From a checkpoint of a small image classifier: 21200 steps.
Rows from block 3 of a small image classifier, named by matrix and row number. Rows with one number belong to one neuron. Each number is 500 + 25 x the weight over its row's rms, rounded and kept within 0 to 999. All counts start at 0. Numbers have three digits each.
After each neuron's rows are labels from the 100 images, of 14848, where the neuron reaches its highest value: "colour at peak" is the nearest of a few named colours to the mean colour under the peak; "responds to" is what is common among them. Only what is clearly more common there than usual is listed. The data: abstract colour fields from 500 small random pattern networks.
# fc1: MLP up (model.blocks.3.mlp.fc1.weight, 1024x256), inputs 0-85
# fc2: MLP down (model.blocks.3.mlp.fc2.weight, 256x1024, transposed), outputs 0-85

fc1.416:481469502525545495471496500499494493499527458476472522520498485489497511531489488437518530535448516492497505471534496477497501506476490433509508485476522543507467506479502496515476502470474488524461546442498464449493456510486495533510498448446532483517508503
fc2.416:542521495513463508566521487497535492474491575519527502507504531513505496506491533531489490479494485498516475520512496509501501510490490498466488511539503481468516495522477495501505469565502499480501445545533537539482471498495505495473497515482496519519495501
colour at peak: brown; red
responds to: fine detail

fc1.420:505466529512509539500498538496504478515505497514528535442472468475504507485490499550493490482518458492493523501439490510484485505567506500495504485505498481563455493512515458433505545467517526507462504538471487526474500522510472528481493491520512484536472525
fc2.420:509502464478453490484511475490478509518493484494489480517597485511502502504493499484506466465483545496548448511534500490494505502520491526522525503516503501481505512507472510522504517508485499490525498503501495475496501460468566520531495498491517533492510482
colour at peak: cyan
responds to: mostly blue; bright

fc1.445:493484531493520473480560480445506458499504453526489472461453486532493506498503500534520522451481508525518551516476482514547509468487466507488487525505488512452501509473478466493448535482491521475483537493467526476524521509475462448457485472508560494492508506
fc2.445:502486451500519503535445518529490490517526524522472534504536518499490503520536546460454458524518475504509466486522511466442497502490511479505521478449529483516486486527501516496537480533520500480498480512542498511479502518500551506534508503481452522529486481
colour at peak: green
responds to: mostly green

fc1.646:478515484518516455505485489514494511465518498501491471527495495500491527525571470526480511466455507477528505490498507552510532487484542510487494499497494508485519504514542533517489503535500519503518551498536495480487482528470510511517509555494518487462465454
fc2.646:501482547504498525510503510477491491535501530555488517504530519525496507472507480487536492497503520498517470496510503525491491509525456462439534473491496480474510495496494497501536504492532473520466494506465516501459519446516466523503496500535486512489504537
colour at peak: green
responds to: mostly green; smooth

fc1.117:525497500535500536493480482499496518463497501490458523488501493453531524459543519496496503486483507456484505476551500482513500488530535513504484529521534470482457487483492483509439533496456530460497524508545503501459472480505541469445500505530471481545501506
fc2.117:469480516482518503520521534491512493491486455469508468466509510528518487522474502526525519530484492523525478500456504504488522517469470459530527498429460505511511519509517552478537466518501468491519466484497471501499539510492501545495511487440495490481527505
colour at peak: cyan
responds to: mostly green; smooth

fc1.607:526520502502487529497502530541509536470516510500505524494497517490514469531488497498505529518480496506526526479531488488536470480520510560467503502513458546487552485503495474514495533534483491484505481474513515481520512486510486523479502482500522501514471493
fc2.607:509495494495496492505496500476499545492492484460522471501525468520507505519493500544534462516495487477526510487486558510424497500520479496527479484482527436520497511540502496502538472450521501516521531510490472493457483512488521503495499477445445522533507513
colour at peak: blue
responds to: smooth

fc1.669:441469522464532495456533504470522501517515500515513495518514548509496499518473499501511498510496456450497471525535466488479506528458493495474514538534510503463509479527509498532486515457523489518502497506537482499481505487487517516511525464502547484544487524
fc2.669:466501469507508517530485470476510513483498510526500536491471497496517542480481530521500496490483560492483535474486544511552479498528492484535498536490553535530517485506509513506489489519491526505506492468467471515498539485498515460473459493532488491456506506
colour at peak: purple
responds to: fine detail

fc1.456:497499525522479475494525522513462475518468508504502559521552483508499488537494483520494565477500492501506494447516534483498488508555498552494475500454537518511498520484505546559466515500455501456493503441470487509457485498543486490461503514548508494457497476
fc2.456:492509491528483496524537467538482506457536491485505458546504495487517480474489516500467539469488499461486472492507471500513506518523502490510469463493515527493521493472501489506480508487477524488515493524544482479529468520495560528490529531508529504481495499
colour at peak: grey
responds to: smooth; bright

fc1.722:525522533454516499505459485495461475479476518467465477486515488510494476473474498471527509468464472536518515534547514518523499481531449456497512506510516513521450545484491453475496487556535503518498494484463559502492502497478505510520528508506535499505480491
fc2.722:488486509499518483526543495485556515511507499475487521505464521521521466513486446535516454525503456527507493489480488490523496491500523500447540504495542499501486483472498522500546480524520487492513499516537425552536509498494496464483511505480482522508514535
colour at peak: pink
responds to: bright

fc1.347:484466458523504512495515499480527500522469532492487513547525505487513505516515505462537507440486448476494483509506487524499510498524519519468524550512485513515531492535495508453551489467476497465496477526517500510492525526500469521507555518468502528487551466
fc2.347:505526588506535516511533495507486493463574453506489479476491496497506517461514491524509518537528512508523479540512494491518482497488482491485513496448555490479495459503482514536411539516498464485531532502460484493499482485480517471507464496548522505491476494
colour at peak: purple
responds to: smooth; mostly blue

fc1.628:482489535467467544485513473497525457508461476537496498485498481520513485493553498487504510496492502461532498513492483484533522475501501519507469490524520547508518500510534511488514504453534495539466510488491517474536532486517455502484524496483510529486504489
fc2.628:509489491525522456504487523498505485483576550529502507491516491504475476533467481520489450493484513539458494449498469488439471533524529502463533506462486485482497488492506499495482503512509494484514489483485472521503488514486546546520466556447467487473513528
colour at peak: purple
responds to: mostly red

fc1.237:546485519492518481533509497494490528521493458490498503500498470481467522496499525464510498503521496536495506481536534510555471514490470575486508516507494471452514530496518537421431493544501476476519427509493485501532502489521471489485493495507511457491484519
fc2.237:483512497517527519473544492474504488494475490548491465498466507477530505508500473539496536455497485469467504539465459508473478484522506420510529491485524543546498481495504490568544513498471561526478523521530449503521497484512514498478509528482475504546503466
colour at peak: purple
responds to: mostly green

fc1.293:477527521472489542496498453491483513537498500511510506492454498487464519518507510476489480464528515502509483517482522490484495518491467514465537521524526472524475479516538500427491502508477527479468447513499511497538523509505509496501501491527496485448505492
fc2.293:540507483483494470503505520508488511501505497469478479506555475528503480483509473484527501509483521543489561451507501507517470494518506492513507436474521525510544480539484489516476524520491492494506549507496509509495474501503521477501451491513463475498522490
colour at peak: grey
responds to: mostly green; bright

fc1.434:505467485469470505481534482525470505511535504510493509473533453484464499496499498489488515492493550505562530484496505495496486488514484546478448484466503520512496513511513450514472485470498484517510516466496510482508500498538502490482508457466527519535501487
fc2.434:486516516509521494512438528463509487531518461547527501481540524506503482523504546476505510501487423487491499494468496475496464515505511460509559536551489484498520501487473541488500525525488494497494495512524469524503485496471509488516507531519468471476487506
colour at peak: grey
responds to: fine detail

fc1.703:510477488528539522523489527502503479464489494513499532535515486515451509518512478480475469566517479471471501459511499484492525495476521471493501474539486519489491453530516447484456502514504477482570459502497489521470464454531534502502473517503536535493500543
fc2.703:482502526465441469470536456485528539527518517480499474478514519490547470464498522540507500458499527521519514582503483513535466491521492516512540525474533492533509535495479547533539485467523522492446532503532508466515528541469421511525508464492442464539498484
colour at peak: grey
responds to: fine detail

fc1.451:461479505472489514536482514511484487524503470454483526510505511517514513490547529538483488475523514522490496516503479527525476499497499500523512518531528503464506506471534491513508482429485501505560504476546475491497502498471484527474499511510511490470485469
fc2.451:495521492501519510474515469493505503479518528516512490470502507479481488513459509459517536509476471508506500494497541490472507529526509494483478512462485505525491515497429518478495520604502517501463513514477482484501479505523509480481480465510484526518494542
colour at peak: cyan
responds to: mostly green

fc1.122:536509499490516502502461502504516520503469490512533507479487481488521475506514525499515483508521498499503489512513483483511510505519477509492503478520520435528503473529506489507465502493490517462484493486524515478460486477453477509486525476454474518543468522
fc2.122:483493480520503479491497527530495464509545489537473516515459512528469495511464453442496511483464479487508511478502529490482457515476520497498506508480476547489460517477449504483512548502510481519528501485505487512546492487498527481475474504569520483478531469
colour at peak: green
responds to: mostly green; smooth

fc1.511:486481478514521529499507520492523521532465484490484500506484484525533469472578451487450500504483504528512544493513525456456481493526529466535468531496530468500527485484499485504467498475506465538510474468477468471523508469465530479492504496525509465503456435
fc2.511:506496541495496518475472460459486504467551540538510520502496509457455516510481534487511466457505521511520488520494473486565545509485482500504502514527435579503479496529490525491499491575503504499505540508512499525479505497503500484513479498512487550500510518
colour at peak: cyan
responds to: mostly green; smooth

fc1.470:526489514472497516521498469500480499463505497477481505474477509501564457526496517532521483512494480489498503445521509486515489514410528528486517510482508534480487527510512521494528508544522509503531498509524534490528473561525478513476446468466552541498519491
fc2.470:458500445501507497496535507552503476518483477474528507483505471496453480485500504496478496494514513494510510517491493542479486504541503491478475473528515484525518488458448471524459482448467509498483530469517471483517503495515506486518534532514440456513459519
colour at peak: purple; blue
responds to: smooth

fc1.555:514497538467465513475473464521485462483477456518558471515512530510495476517499509559501519480521490511473494502497509446502528506526482517504519546492506488528490472468527502492531505546517451482493507498545461509540483493493477502505512519496532528504503498
fc2.555:526481503525459496516508470480520548460531530504456482473505461527474499495485513501501463543506489505467525489512528519483471497503502525493520525496461552537514504503521527512472544463497482510504502498430530469546503476440516476525520448507542478486506485
colour at peak: purple
responds to: smooth; mostly red

fc1.290:504464482496485484513512487501491479506503477503528477522498496485515425521503447583507533476549464517542528484492469541509518502515485446480473501505490503525549501503486505468513505453538473498467481491463486496531495535487512539522494492514473512510514504
fc2.290:481494533516512536471487513531521480517498498492501507475502499549510533455518501461491555511470551502453532490566511468499518477507504506516496513432461486499490514490491498539514507479491486502497470511520489485521493497471475506467501482521508489471515516
colour at peak: grey
responds to: fine detail

fc1.371:507489516482507450468496463486518537490508510475530548490498502462496521474536554490470513496519480466519532496475499488501458542521432497474472494477509508495498474566471519511538476486486472472532452521475513508511532468491463548441496509515527501516498506
fc2.371:517465512537522518520535522519519494519461510523492500516517503500532509445504470487486526466454487531502480498547493532531529483475582500471515529522537489532448500529534530516486498489513506512469519509478477484496482486484530503523514433518531483502537500
colour at peak: green
responds to: mostly green; smooth

fc1.601:499512461504502488500498508518508496516502534485491493484525490483500514491533463503538527510486532503543495497495467504509490487476505515509502543487487538513544482466525513481549546533472489526501516499529478485498490501523463554453483513471502490499504518
fc2.601:527453544490520515481480505533510464486490486531484475516514505502509471491488503508502465489547503502502479506520531482448483506496474501535504492545514482469471525540492468544506502467486505503509487499489529540506484537481507515514525494484511499514501489
colour at peak: yellow
responds to: smooth; bright; mostly red

fc1.68:498505501481486495484476483534472542519490478502479515492501492507491504481518501471476491475488497490504501472495497492498524488468501397483529486501570521530527482494448479500491504544513496544522486517471484490518505494491523484470559509524477505477526506
fc2.68:486479521532534532518528500522487477472476492456497467482490472483521504486492519512494515487511486504522497540547517525506497487537539491469500484517554483428448521496507495521517461488532458521474549516473503508464443495496563468495492510486494478489520493
colour at peak: cyan
responds to: smooth; mostly blue; dark

fc1.732:449505530496494499539484480532472514515500467502519481543461494528525516498476483492456556478517476501521482459551484523473486460482517496506492514526484507512467529513523509482556477491518512475541502478438496487494481500483478482525526450489470482502498504
fc2.732:519528471484461509482531458488500496520507492441497546474545558494526528447520471536516493511509501514467532511487499513529502487522500511554537506488509539558536509496505481523512476499536513477469480529525500502501495496501539502501447516502472522512487501
colour at peak: brown; blue
responds to: mostly blue; dark

fc1.61:478511504497506538508520499494497495503492509462523481543442492537549496487483533449467492463482459511506499498490481489528503481523508551518553511549550486537503501488463505483389472508485495531482521509542498501528519531539483491497495570502479504478467491
fc2.61:486511494480507510484508519484506497471497478535491528436496471475443480458508452542515496480495543478449544498510508532483499491478519470477541464463473503496511473535522483530498530489493504520480464544484501506485482527487496474439471475500538471522528496
colour at peak: cyan
responds to: mostly green

fc1.507:529505488487490464512523511520496500517566498521478513553516495512546525475471486471503542475479509482508492470515506504543485493475526503517520474480499506513506494501533504521517503540508477544449479516454464483485513497528515556481521475520486460503477501
fc2.507:489530516488495525438501497512532498518481548501510516477514528503495506486501540526480493515501536509469505553544535515478503461484501492471518556477487519512504512510482498540516511506493547501543428486532535516505473545497495483498463548470484543525526484
colour at peak: cyan
responds to: mostly green

fc1.39:508560506487500509548489500502491504510538472500520511501445502490536477496509436553508498485479493465467508484521477480464455475484476485506522552495495532500433449518505509486513502495535496484525500493521467493510489529546502497507515501526459527461498521
fc2.39:512430490499518488452492505482486516486440520537489503496563487512483520523515526415498487511519497526515492480499491514520516512487543541496500476510533494503547524457515484517481515529505500473455479509491541533480525484528482511489500509476504495518548510
colour at peak: grey
responds to: fine detail

fc1.271:467491504528548486457497466496496483521533512538485513512482525500494519483476492466498483513541541491510488430489505532505459482506530536498528501508468515497530493488477515471518481535478467532514468462497485506530524495440495488504557424505561470444520508
fc2.271:502540491447501507497473504500491537501494479508529509453500511493487525498497431532517467486513494493532519530521484474476522571482438460515515526521534514511470531517509519513534499504513523509477526521469437496471468463524528526484462505520488477506482481
colour at peak: blue
responds to: mostly blue; dark; smooth

fc1.43:513493459482507467468498492512488492459485451475540534530468477520432443530492495546496520502476531522493538485479510525507470523532522514540496463454527545512500493469530473511530520532511507539469473512523511492506514475494476456511544496490541533474477495
fc2.43:544508497497456517491494528480509501513517485551483479497574500487551528535521513451523448501507513527491513522452471467486480521504505481464519489549473499491514493527501503504481503502490500525499548494497469488488476524487533508491533457516518492468482480
colour at peak: brown
responds to: smooth

fc1.739:475467490470507443514465518519527481486530514479496514493458510482508515469476525534507467496494475489530516493513483515492449487501567518474467533465477496512477490500478526515503493524491476518529474438506536492500494520444547494531491477467509530487530467
fc2.739:510549509525476541497524474484478517509459488511550487493541505507496487513482466445502534531496513533505467519495494493512509522498406493531532474552493494521516484480518461484488527468504520484470533532523484494477492479501469487436471497518479496519506550
colour at peak: brown
responds to: mostly red; dark

fc1.450:496502510490535517463486512464516518480509564561503511489539533532453488490502475521515556534502461523515470512489508484499471467474539524445494492501530510517512438525465532489487515518525523516524516515439510525509491475493460466508478475515483521533499533
fc2.450:525463486506452491509489492543509448494476461429485494539523496489481497465510509516473467533476537522494506507531520481503463531493488458519534475505469471517484563434566468494521475476479528496521510476492500499496519484499493516482518509498538517467501505
colour at peak: green
responds to: smooth; mostly green

fc1.613:452448507527511516504492470485485537557450485495518500525500479502497488481538497515485510482544529488525547476470511480515514529521512493467492494505469468487472489512481512518518529451535490508470502500467504508479494477512523492469506451522501476505488517
fc2.613:514522489509529495493484536482504496510510506483483499510469520475507507549488493438487479507488506510508502502485476441492511493524476486507462521467490511507443540514512494465488503564479517528520527521508491472513542526541456474515529538495485542484454494
colour at peak: cyan; green
responds to: mostly green

fc1.407:453477494475531477536500512497498509521497497522527498501512519461494514552542491458471481476505506490504486515498467479468534494503553482473489520519509470448482477481492501485532487517522462466501479475479475533516533511490474528539481508500506500480502509
fc2.407:544485497467472492479491459501477502512559546477498504477504495526528540473475506524500506497484497514484504482539521516530484492491452495566533513451498527519512541478506502537438519490505526490496513528529498474526490505491491485490513510514560505476499502
colour at peak: cyan
responds to: mostly green

fc1.424:502470491496513494498520508490466517504467516492492475559510469491539529519500440470499459498503448468516491496491502495472457531519518481496561497496479464520479496514497514499476496499482557520455502475448537504505481490499524487543548527446487491493459501
fc2.424:501517531511481512508501485484493513487529513484483488443477552526483520509496551508483538461511555472465464513554494491575502470484487561503461508508505521480528492546515484504538472485507469521515503484513501466495525523500490512512493487554498490476515497
colour at peak: purple
responds to: smooth; mostly blue

fc1.292:507531447532514511501493507506500465506512476546508498526507489486487499523504519485487554509513521529520499549518486502480496452469496481496495526490499523458459525509551467505516494492569458497471526505503476532523501517511486505525508520467545518498519488
fc2.292:460540468505517488463502504511496518504478476497484548472552505503485502474526522532509491517514485435466499465492493495542487478487519507546501477511487450512510531476453531452482514457460515525503540477478509513499497510506559440510504494510522514506515513
colour at peak: purple
responds to: mostly blue

fc1.203:477503509481516526488502486507526485511506516507502493526534508446529484484491467493447522484474518488561500502481502517470443502472467528511490507491490529515514490510488499507438477549493477503514449467560503495493493493495535483518507502504509500504495472
fc2.203:503474501548473528515504519491483538489506515501530511464469480530497526549503510495540510483487450500453517496475503494465527517485501447535489518472536449478496495503511502478567540495529499499495488536453477515462509497537482514481503521484508528518522494
colour at peak: cyan
responds to: mostly blue; smooth

fc1.129:564492531498489490524518459468499483506492486491485554484480482500486523539495479548506464515514522511503524495481499523552528511503490504487511518527461461520497493491486481505502502579473486465495476504482492520470502461478533516485514511471509492502468469
fc2.129:485470470496530552484478497550476525547505505518515476517486516535528473503516582419505523537495444509503478545489492506478490474490527517506536493504527522468503507483486537478487517443515502502534505495514478455496532540530517480513500489539490508473530528
colour at peak: green
responds to: bright